python train.py --decoder_norm="instancenorm" --decoder_activation="gelu" --max_precond_dim=1024 --lr_schedule="linear" --warmup_steps=170
Rows from block 0 of the decoder of a small segmentation model, named by matrix and row number. Rows with one number belong to one channel. Each number is 50 + 12 x the weight over its row's rms, rounded and kept within 0 to 99. All counts start at 0. After the name is the row's rms in percent of the matrix's.
After each channel's rows are labels from the 100 images, of 14976, where the channel reaches its highest value: "top examples" is what is common among them. Only what is clearly more common there than usual is listed. The data: scattered letters and digits in many colours. In brackets: how many of the 100, against the usual share in percent.
# convs1: 3x3 conv (decoder.mid.0.convs.1.weight, 64x64x3x3, each kernel summed), inputs 0-63
# convs2: expand pointwise conv (decoder.mid.0.convs.2.weight, 128x64x1x1, transposed), outputs 0-63

convs1.39 097:46 70 54 70 33 48 43 52 55 39 40 53 41 44 39 38 33 44 51 49 48 45 36 60 56 27 24 38 62 45 47 35 58 58 27 35 23 35 39 64 57 45 72 44 56 39 39 31 41 42 48 58 54 51 66 31 34 45 45 56 57 47 54 34
convs2.39 097:53 69 56 40 45 45 60 55 39 61 33 56 65 38 49 52 54 65 76 50 54 51 47 50 34 66 47 30 40 64 84 43 55 56 53 53 51 57 54 51 11 42 46 67 53 42 56 49 58 51 42 47 31 53 51 43 54 51 44 59 53 65 43 15
top examples: count: one (39 vs 17.2)

convs1.41 101:38 59 43 30 38 35 54 54 48 29 51 51 39 35 38 40 56 49 49 57 55 58 36 31 58 36 55 29 38 57 43 35 44 25 49 41 40 42 58 34 49 44 82 52 39 47 50 36 54 46 59 61 44 28 67 46 33 37 35 31 59 42 39 33
convs2.41 106:43 57 66 47 52 36 74 52 50 49 51 46 46 53 51 56 33 57 41 48 43 49 67 63 53 41 58 28 39 39 38 77 53 52 75 44 36 48 58 62 60 44 30 37 52 43 50 49 46 44 56 60 48 54 61 70 34 51 40 45 43 25 65 66
top examples: count: six (83 vs 16.4); purple (41 vs 19.7); the character V (25 vs 9)

convs1.47 101:40 75 26 53 32 41 49 46 48 37 69 30 49 31 49 29 54 48 46 47 47 69 55 28 49 50 50 51 60 63 35 54 32 34 54 45 50 42 43 43 46 65 50 42 59 47 37 41 45 26 45 59 48 54 52 55 40 35 37 59 34 41 16 45
convs2.47 098:63 64 43 55 66 34 49 60 57 51 42 44 68 53 54 70 65 43 60 56 48 75 36 59 39 65 50 56 49 41 36 33 48 60 50 66 46 47 54 61 44 71 37 75 73 45 49 63 46 48 50 31 56 48 54 56 41 41 68 63 55 62 33 71
top examples: white (44 vs 19.4)

convs1.26 094:43 45 19 60 61 47 43 53 52 58 49 26 48 59 50 62 61 33 42 59 42 68 52 42 38 51 54 29 55 34 59 62 33 46 42 34 35 55 66 49 83 36 63 41 40 70 42 48 41 55 39 62 32 46 47 61 31 53 45 46 50 36 37 40
convs2.26 096:47 54 74 55 54 46 36 77 46 44 64 40 70 56 47 53 47 58 52 53 44 57 53 55 50 63 45 54 60 55 36 56 66 37 29 67 29 49 50 31 56 51 53 49 48 31 47 58 67 61 39 33 61 37 43 55 26 47 40 49 46 37 60 49
top examples: yellow (57 vs 19.5); orange (53 vs 19.3); pink (46 vs 19.7); count: six (45 vs 16.4)

convs1.30 102:49 46 56 48 51 43 41 53 56 22 57 61 62 31 51 48 61 45 59 54 72 43 39 41 47 46 52 46 41 49 63 54 29 64 17 32 35 32 66 42 50 58 66 42 60 65 34 65 39 40 47 52 51 37 56 47 41 46 54 37 39 38 18 47
convs2.30 094:29 54 61 44 56 55 24 67 55 62 55 33 49 49 59 43 51 48 52 42 55 46 74 57 57 52 60 46 61 38 35 68 82 59 56 44 58 53 65 40 66 58 30 31 48 71 42 57 49 15 47 53 40 51 60 56 48 65 51 33 49 40 43 50
top examples: count: six (76 vs 16.4); green (67 vs 39.1); white (41 vs 19.4); yellow (40 vs 19.5)

convs1.60 118:41 60 33 45 59 39 49 46 52 41 55 53 54 64 69 62 62 42 23 49 53 38 54 35 83 29 47 54 46 55 49 52 39 41 32 38 47 41 49 24 37 58 52 42 55 42 67 37 28 46 75 63 56 34 40 43 31 55 48 59 59 46 52 46
convs2.60 096:34 68 48 33 49 34 51 63 43 67 65 44 70 56 44 53 63 59 55 52 51 55 67 45 62 59 62 56 60 39 48 71 60 64 43 57 48 45 60 48 71 47 43 85 45 60 45 56 45 61 54 53 34 31 68 60 44 45 50 48 45 76 39 52
top examples: count: six (50 vs 16.4)

convs1.22 129:65 53 43 78 61 52 37 32 27 44 49 51 47 53 57 55 37 46 52 48 53 75 37 52 44 36 33 55 44 43 49 52 55 60 39 57 49 38 60 43 49 45 76 59 27 42 48 39 51 61 59 49 45 41 76 50 16 53 55 43 59 57 56 22
convs2.22 121:43 65 71 49 59 46 48 47 47 68 55 48 49 59 56 48 38 66 62 46 44 57 67 76 48 41 75 37 42 50 41 62 52 46 71 44 53 45 53 47 41 64 30 51 49 42 64 78 52 40 42 84 45 37 63 39 42 51 29 76 64 63 75 41
top examples: count: six (79 vs 16.4); green (65 vs 39.1); purple (44 vs 19.7); brown (43 vs 19.9)

convs1.0 094:38 50 49 40 38 53 38 45 64 33 46 42 56 33 44 37 48 62 46 74 43 33 41 53 57 58 40 63 48 33 46 36 41 39 45 43 57 53 58 34 42 48 57 53 33 59 20 67 25 50 40 77 46 38 74 45 38 50 46 42 58 45 43 27
convs2.0 096:19 39 45 63 51 50 47 62 32 52 61 50 51 56 38 40 34 31 53 51 37 56 45 59 52 25 44 52 43 47 44 58 63 52 38 49 60 37 53 58 33 51 44 60 52 43 38 39 53 57 51 11 49 30 65 52 34 48 60 42 37 49 21 44
top examples: count: one (46 vs 17.2)

convs1.49 115:49 67 51 27 43 48 47 61 43 27 52 44 52 42 47 32 51 49 41 47 49 40 28 47 56 45 60 38 45 29 37 38 26 32 44 51 39 44 57 45 64 54 70 56 51 55 09 44 49 41 35 54 43 54 54 51 58 65 61 54 34 30 32 39
convs2.49 103:57 48 63 50 65 54 67 61 31 58 34 44 62 49 63 32 72 47 22 70 54 56 64 61 55 39 53 55 35 65 43 55 67 46 36 51 47 36 48 32 48 49 51 69 51 54 57 55 58 78 54 28 49 50 69 68 41 42 55 53 29 41 72 54
top examples: count: one (37 vs 17.2)

convs1.5 146:54 57 41 55 42 39 50 49 52 26 34 21 29 38 37 29 49 58 49 55 33 44 56 34 63 39 49 61 46 42 47 44 39 46 38 28 39 35 40 44 46 62 50 41 54 59 46 43 21 37 47 44 40 37 74 51 23 45 45 62 37 43 50 52
convs2.5 098:30 54 58 74 53 59 46 58 62 67 52 59 61 64 48 45 56 73 48 53 66 46 62 37 40 50 65 42 43 54 81 40 45 35 72 45 44 49 63 42 67 50 38 71 60 53 45 54 53 53 63 69 55 61 50 39 59 69 46 53 59 60 66 40
top examples: count: six (59 vs 16.4); brown (45 vs 19.9); blue (41 vs 20); the character 4 (28 vs 9.3)

convs1.18 096:52 39 44 64 39 42 50 55 27 43 57 44 64 32 62 52 57 46 62 57 43 40 42 47 47 24 57 36 47 57 27 45 46 37 27 53 39 41 51 52 58 55 64 55 55 61 25 36 39 40 38 60 46 54 67 45 69 39 53 68 47 27 20 41
convs2.18 090:61 67 22 16 51 40 54 44 43 57 19 47 45 63 52 59 58 50 52 39 67 53 43 47 36 66 60 36 49 64 60 43 42 40 52 45 48 46 41 47 47 54 51 68 57 37 37 32 63 61 54 56 39 69 55 49 45 63 49 60 71 58 39 51
top examples: count: one (60 vs 17.2)

convs1.38 092:34 40 59 52 44 42 38 42 49 40 47 47 40 28 44 29 55 40 56 32 64 60 53 43 59 56 47 52 59 77 34 44 52 38 41 44 54 71 58 39 60 69 51 43 51 45 50 41 58 80 52 61 29 52 29 47 34 63 33 50 55 24 40 67
convs2.38 085:40 50 52 62 58 52 44 44 56 71 61 32 46 56 56 42 29 51 41 61 67 56 41 48 45 67 63 61 48 72 32 46 23 38 57 54 35 40 57 50 49 57 20 68 44 51 49 49 58 52 25 59 40 63 36 44 17 45 22 57 38 45 56 53
top examples: pink (42 vs 19.7)

convs1.61 124:48 40 67 40 61 36 41 26 40 40 66 53 62 31 60 34 58 47 67 59 66 55 46 57 47 41 51 39 53 59 41 63 48 54 36 39 39 49 32 60 65 43 51 48 43 62 44 52 50 21 43 53 31 42 67 27 50 69 46 42 42 32 27 40
convs2.61 107:62 64 11 56 44 47 41 47 53 38 28 44 54 55 49 53 42 36 52 37 72 54 39 44 48 55 51 33 37 60 54 47 64 59 63 41 51 39 54 50 59 43 55 70 36 65 39 56 41 33 46 37 42 83 50 43 50 32 47 47 49 60 46 36
top examples: count: one (51 vs 17.2)

convs1.29 096:52 68 26 42 68 38 36 50 56 39 38 45 40 42 45 19 39 55 47 45 31 67 57 34 61 65 68 52 49 61 44 41 57 45 53 49 46 39 66 45 43 48 73 41 50 30 54 43 46 69 53 55 45 27 62 49 26 48 61 46 53 24 46 48
convs2.29 117:49 40 84 64 58 50 47 47 78 38 64 35 60 47 51 45 51 64 45 65 68 46 46 55 43 56 37 56 64 71 56 30 50 37 66 43 47 47 47 45 43 53 38 48 28 39 59 58 74 84 44 79 53 51 49 36 40 41 55 76 65 53 72 37
top examples: purple (47 vs 19.7); brown (46 vs 19.9); black (44 vs 19.7); blue (43 vs 20)

convs1.12 095:53 46 82 69 39 36 61 50 41 41 63 60 57 29 44 41 58 41 42 64 35 60 53 55 52 30 46 44 54 55 33 59 49 35 55 48 48 69 37 64 42 36 42 52 33 71 40 44 16 49 48 60 46 45 75 46 47 43 55 41 62 55 34 46
convs2.12 095:59 51 34 61 57 54 44 61 65 34 28 60 56 48 52 48 34 39 60 36 74 31 50 39 61 81 41 52 56 50 73 41 75 36 53 51 51 41 58 41 36 62 46 64 56 61 50 53 56 46 50 40 56 59 54 61 50 47 30 48 45 47 49 54
top examples: count: one (73 vs 17.2)

convs1.31 119:49 41 64 28 49 44 59 44 42 38 31 33 44 46 48 22 62 42 42 52 29 44 39 41 68 30 42 40 19 46 39 56 55 54 38 40 57 48 38 30 34 48 48 52 55 45 38 61 31 47 51 64 54 39 54 59 24 36 38 51 34 40 47 50
convs2.31 095:29 68 46 74 50 53 36 61 42 72 52 71 78 68 37 61 46 47 67 50 47 44 37 64 46 46 62 40 34 47 55 57 44 53 66 48 34 60 43 43 54 39 52 64 42 51 40 64 51 48 65 58 58 39 58 37 54 61 63 58 45 50 59 43
top examples: blue (44 vs 20); purple (41 vs 19.7)

convs1.9 122:82 47 55 43 54 42 67 61 43 41 45 28 42 38 45 49 60 64 36 49 46 32 46 29 58 25 54 46 38 37 18 56 52 49 54 30 55 35 33 49 36 34 57 37 45 48 65 39 50 64 45 63 52 45 43 58 28 52 48 54 53 35 51 50
convs2.9 110:56 46 65 69 55 67 41 54 53 44 37 47 34 50 46 39 52 51 49 50 55 42 57 56 63 31 40 67 38 43 44 48 62 40 48 60 51 46 55 54 52 68 68 00 77 54 45 32 28 54 67 40 53 46 41 48 65 58 39 59 54 31 58 54
top examples: black (41 vs 19.7)

convs1.44 094:34 61 41 43 50 39 38 55 51 38 67 46 44 52 39 33 49 41 62 34 68 63 58 48 53 47 51 68 52 40 49 65 33 40 53 45 34 35 49 50 49 39 49 28 30 57 21 38 35 66 52 55 40 35 42 51 36 43 41 46 50 57 11 45
convs2.44 106:54 64 51 43 56 50 26 57 58 45 51 47 40 58 66 47 52 70 61 37 35 51 46 70 59 85 60 56 70 36 47 52 33 55 46 44 49 48 47 45 80 50 55 57 62 56 29 59 38 21 43 46 68 53 63 52 65 75 51 66 59 70 41 54
top examples: white (57 vs 19.4); pink (54 vs 19.7); yellow (49 vs 19.5); orange (47 vs 19.3)

convs1.50 094:50 53 60 54 42 38 41 43 50 47 51 60 68 25 37 38 51 32 46 49 48 54 45 58 78 44 64 41 36 48 32 34 55 30 57 34 51 37 51 70 47 60 55 32 44 52 32 53 36 43 53 80 48 26 55 48 55 58 70 40 49 28 37 43
convs2.50 095:54 41 37 52 48 39 53 41 38 43 63 49 40 45 36 63 53 21 50 35 24 51 35 75 55 40 41 54 51 61 42 63 40 65 44 47 62 63 65 59 43 43 54 76 59 40 41 73 49 33 60 39 44 51 64 51 55 32 70 57 59 51 39 64
top examples: pink (52 vs 19.7); orange (41 vs 19.3); white (40 vs 19.4); count: six (35 vs 16.4)

convs1.8 117:41 47 60 49 37 26 48 51 52 24 61 23 52 42 53 37 45 61 58 45 57 56 55 28 51 46 59 36 52 43 35 67 47 47 30 48 38 23 40 50 51 55 64 37 61 75 34 52 31 22 33 49 35 45 56 45 53 40 52 53 47 40 51 45
convs2.8 100:55 28 57 52 63 56 47 57 63 43 71 43 33 33 45 44 34 34 50 59 48 50 61 43 67 61 45 57 58 55 26 53 79 64 41 53 54 58 35 51 58 62 42 25 61 46 48 60 35 59 48 26 51 51 46 67 33 43 59 47 40 48 53 75
top examples: white (55 vs 19.4); pink (42 vs 19.7); orange (40 vs 19.3)

convs1.7 093:47 54 62 56 36 45 37 49 34 33 58 51 35 43 54 48 62 58 65 47 57 51 40 52 75 26 62 37 30 51 38 46 65 43 41 56 56 35 38 59 32 58 57 36 22 57 50 72 49 61 51 57 45 39 67 49 62 50 50 44 27 36 24 50
convs2.7 094:66 35 62 44 42 40 43 47 57 38 43 50 07 53 47 38 42 24 55 34 44 53 35 60 48 11 36 66 47 45 51 56 59 48 57 50 66 52 60 50 35 36 57 23 58 53 50 54 48 52 52 28 47 47 38 55 45 43 67 54 58 41 30 60
top examples: brown (43 vs 19.9); black (42 vs 19.7); purple (40 vs 19.7); blue (40 vs 20)

convs1.11 095:41 65 44 69 49 50 25 44 41 47 44 45 40 32 35 46 53 40 61 22 60 61 64 58 37 62 42 51 34 51 48 51 54 44 66 48 32 29 65 33 32 63 68 44 44 43 48 44 51 54 59 56 50 41 36 27 31 36 40 32 60 53 36 56
convs2.11 082:54 59 35 60 47 48 44 39 40 51 74 40 72 51 36 49 49 54 54 57 55 49 20 48 57 51 33 48 41 87 32 58 33 57 51 61 33 44 44 77 53 50 46 79 48 45 51 61 52 23 35 71 45 45 36 47 41 57 39 32 47 49 62 51
top examples: count: six (52 vs 16.4); white (49 vs 19.4); yellow (47 vs 19.5); orange (42 vs 19.3)

convs1.2 096:53 57 44 60 48 49 47 42 40 37 71 41 53 57 25 52 39 35 31 47 24 43 53 38 56 38 61 64 40 44 53 60 50 37 50 24 37 57 52 29 59 70 52 40 53 42 29 35 40 45 57 66 62 41 65 72 50 45 37 47 46 41 26 43
convs2.2 107:31 38 48 33 36 56 51 35 41 35 53 57 19 47 61 60 34 55 35 52 41 54 70 46 53 35 63 54 66 50 14 67 43 52 59 50 65 57 52 40 39 46 68 36 41 59 52 66 49 37 40 57 68 41 50 54 53 53 59 38 49 43 62 47
top examples: count: one (74 vs 17.2)

convs1.54 088:34 58 31 67 29 44 49 47 42 47 70 47 56 37 49 31 43 69 34 21 60 52 48 44 29 38 55 33 60 52 54 54 39 26 59 47 61 41 49 51 36 58 66 43 52 49 48 37 57 35 55 37 52 69 54 36 36 46 43 62 39 35 27 61
convs2.54 098:59 56 31 58 64 55 45 47 42 64 45 49 58 63 53 34 59 45 39 58 46 59 50 41 77 50 63 58 59 42 36 37 34 56 49 61 42 24 42 55 52 55 44 57 50 63 48 38 19 53 30 35 54 56 47 58 28 71 59 37 56 53 35 72
top examples: white (48 vs 19.4); orange (46 vs 19.3); pink (45 vs 19.7); yellow (41 vs 19.5)

convs1.24 080:31 54 28 54 57 29 36 38 64 22 50 40 36 51 38 55 61 59 38 33 62 37 55 47 54 46 43 47 32 53 45 53 51 59 57 43 45 57 56 43 40 59 77 22 48 55 37 41 60 51 60 62 38 67 71 38 58 48 32 59 58 50 34 59
convs2.24 093:37 17 29 57 50 64 56 43 66 49 76 70 22 62 50 62 48 66 48 55 32 42 66 59 46 55 53 46 57 39 20 61 46 56 53 32 60 68 39 33 54 60 39 40 59 50 44 40 57 40 32 47 52 48 54 44 72 47 44 48 48 58 35 44
top examples: count: six (59 vs 16.4); brown (43 vs 19.9); black (40 vs 19.7)

convs1.3 091:43 72 50 45 37 38 53 46 56 41 49 51 48 53 42 56 54 54 36 55 61 61 53 51 36 41 32 64 60 43 41 66 34 55 52 45 65 41 33 36 53 43 52 42 44 49 34 44 49 40 41 36 56 70 53 18 35 55 32 38 65 23 16 46
convs2.3 085:49 62 50 67 53 57 33 36 53 38 42 47 72 76 77 42 48 64 41 61 56 48 67 36 67 57 63 44 63 36 54 56 42 44 61 58 32 44 51 51 83 53 30 66 38 53 58 53 33 39 47 48 50 62 36 36 45 63 49 49 52 43 63 40
top examples: white (51 vs 19.4); yellow (43 vs 19.5); orange (42 vs 19.3); pink (40 vs 19.7)

convs1.53 102:27 48 43 48 59 43 44 43 41 47 46 38 45 50 47 63 64 51 49 57 41 31 43 38 75 20 34 56 45 45 46 82 37 37 32 51 63 53 33 46 32 58 65 42 55 52 40 29 44 39 38 60 61 35 64 51 37 53 33 65 48 47 46 45
convs2.53 097:31 53 40 38 52 53 51 49 52 64 48 44 64 24 35 64 43 57 62 26 61 43 59 55 43 82 38 43 55 57 59 46 68 60 52 62 64 59 54 52 30 51 46 87 59 47 52 53 58 51 46 61 61 53 54 30 61 48 63 41 45 64 21 39
top examples: count: one (72 vs 17.2)